A small image classifier, trained from scratch.
Model: norm layernorm, activation gelu, patch size [4, 4].
Rows from block 2 of a small image classifier, named by matrix and row number. Rows with one number belong to one neuron. Each number is 200 + 30 x the weight over its row's rms, rounded and kept within 0 to 999. All counts start at 0.
After each neuron's rows are labels from the 100 images, of 14848, where the neuron reaches its highest value: "lies over" is the class under the peak. Only what is clearly more common there than usual is listed. The data: rendered scenes of toy objects such as cars, trees, mugs and chairs.
# fc1: MLP up (model.blocks.2.mlp.fc1.weight, 768x384), inputs 288-383
# fc2: MLP down (model.blocks.2.mlp.fc2.weight, 384x768, transposed), outputs 288-383

fc1.33,209,184,194,195,224,198,229,134,183,212,134,205,203,194,218,251,175,188,213,258,176,190,193,199,200,217,225,229,209,199,244,202,202,200,174,186,207,171,201,224,200,205,210,190,192,220,217,248,227,224,210,210,190,194,144,146,141,202,197,270,175,201,202,200,200,204,197,261,196,166,201,226,215,199,235,204,200,205,197,193,202,196,199,236,164,178,216,201,195,168,169,202,174,266,201,200
fc2.33,223,190,198,127,232,213,188,210,231,267,194,196,200,235,286,221,174,197,193,199,165,198,199,200,178,200,273,178,133,218,265,199,207,202,199,194,230,196,201,200,180,214,202,196,229,187,200,196,235,195,353,196,183,192,175,232,194,258,272,128,201,160,192,187,225,199,196,230,187,213,207,200,226,170,195,204,223,200,200,207,200,202,151,197,193,208,205,168,216,196,200,218,136,211,200,197
lies over: barrel

fc1.673,199,240,263,334,203,223,205,199,137,248,186,183,241,123,199,172,168,156,198,202,195,198,205,204,188,290,200,208,200,173,199,212,171,191,170,197,222,205,212,251,202,195,195,201,180,211,272,176,177,209,193,199,195,139,181,204,202,197,213,202,102,199,194,184,200,299,211,206,202,210,188,133,193,195,197,163,200,179,182,197,195,202,159,207,210,205,161,200,198,209,277,198,172,201,191,210
fc2.673,180,177,228,202,101,209,216,178,304,183,200,153,191,187,203,205,197,132,200,185,184,202,188,207,187,220,219,186,201,210,214,225,236,208,257,250,201,202,189,199,153,205,196,316,199,158,195,166,105,191,216,142,201,171,159,188,184,200,179,176,130,167,189,223,128,205,201,204,231,200,200,154,173,189,189,225,227,191,199,232,204,220,187,276,236,169,181,199,243,220,207,241,199,207,197,183
lies over: barrel

fc1.86,201,202,242,289,195,239,200,182,233,135,246,201,200,186,234,212,194,200,199,179,223,188,222,199,249,175,200,217,198,223,205,227,195,197,201,184,195,175,201,217,203,200,207,232,197,204,166,151,220,235,159,204,174,152,216,107,200,247,213,200,200,200,201,219,195,201,201,200,172,219,216,200,273,205,225,216,209,194,154,220,203,219,224,200,206,217,200,201,225,235,153,258,210,198,194,180
fc2.86,218,211,200,204,201,282,272,236,218,199,244,218,231,186,221,205,199,212,138,201,185,236,199,206,136,209,203,199,219,219,236,135,196,161,215,209,148,123,202,189,197,194,198,200,186,166,126,200,201,249,242,200,145,198,204,201,247,195,201,206,192,204,200,197,210,185,214,202,176,151,200,205,160,202,203,190,180,176,200,197,201,202,176,199,210,212,209,196,209,205,202,204,195,198,139,207
lies over: arch

fc1.354,240,197,246,198,203,216,205,137,203,213,200,223,182,228,201,200,156,208,196,206,196,166,198,202,252,182,199,164,214,217,193,195,190,206,207,191,201,207,264,180,192,202,178,194,207,250,212,147,200,199,200,205,212,208,197,211,157,199,180,252,349,232,166,214,224,168,148,214,205,199,180,200,156,191,167,197,199,194,206,180,213,250,203,148,207,184,208,201,202,187,196,223,220,216,202,185
fc2.354,185,232,222,203,192,196,254,177,241,100,185,197,208,201,203,196,204,166,185,217,204,222,232,118,235,229,140,165,231,171,185,227,222,196,234,238,199,200,192,207,170,196,205,202,216,202,158,200,195,202,222,235,199,205,187,207,266,179,217,219,189,239,194,198,229,247,199,200,225,201,190,173,221,204,220,219,208,206,243,203,221,160,190,162,204,199,206,228,197,205,198,202,200,271,204,141
lies over: snowman

fc1.103,91,199,203,200,196,191,223,140,199,200,210,210,187,178,225,213,209,229,180,181,214,239,205,206,200,201,200,196,307,216,198,197,194,193,190,206,232,189,254,202,209,190,304,186,176,209,206,210,252,202,250,199,236,188,220,203,201,224,163,209,159,203,213,196,172,199,266,190,207,153,221,204,225,193,197,199,215,200,208,228,213,199,206,208,152,121,210,200,199,201,181,198,207,201,225,211
fc2.103,227,195,192,171,199,202,197,208,275,191,194,203,180,198,223,212,140,198,196,200,203,190,198,128,147,200,177,200,207,190,229,200,147,202,162,230,237,122,199,200,231,196,189,199,188,250,182,199,238,191,183,165,191,201,199,200,198,225,184,201,200,196,193,185,224,202,223,193,159,205,252,181,208,201,146,201,192,193,198,208,104,180,153,199,189,199,197,183,231,298,214,235,203,162,199,201
lies over: barrel; arch

fc1.53,217,165,200,212,189,200,217,202,166,204,207,191,207,199,126,233,144,184,189,200,199,209,197,232,254,205,200,204,202,180,245,197,269,215,205,187,201,190,213,240,196,211,203,187,224,189,255,161,174,211,188,203,93,197,216,217,200,183,213,219,186,213,228,211,202,197,202,173,195,202,156,204,194,210,176,107,216,166,190,182,180,205,176,215,278,200,197,201,200,199,322,203,199,173,201,201
fc2.53,180,183,200,202,186,173,198,152,244,209,198,187,141,202,210,216,271,200,211,211,199,200,200,198,196,235,210,201,219,231,196,237,212,211,242,256,268,174,191,203,142,200,207,266,202,200,150,88,200,199,175,155,164,200,150,163,211,211,189,165,194,193,251,197,203,232,198,201,196,207,200,205,200,179,209,222,202,200,185,189,201,200,165,198,244,156,203,170,240,250,196,201,230,172,201,160
lies over: barrel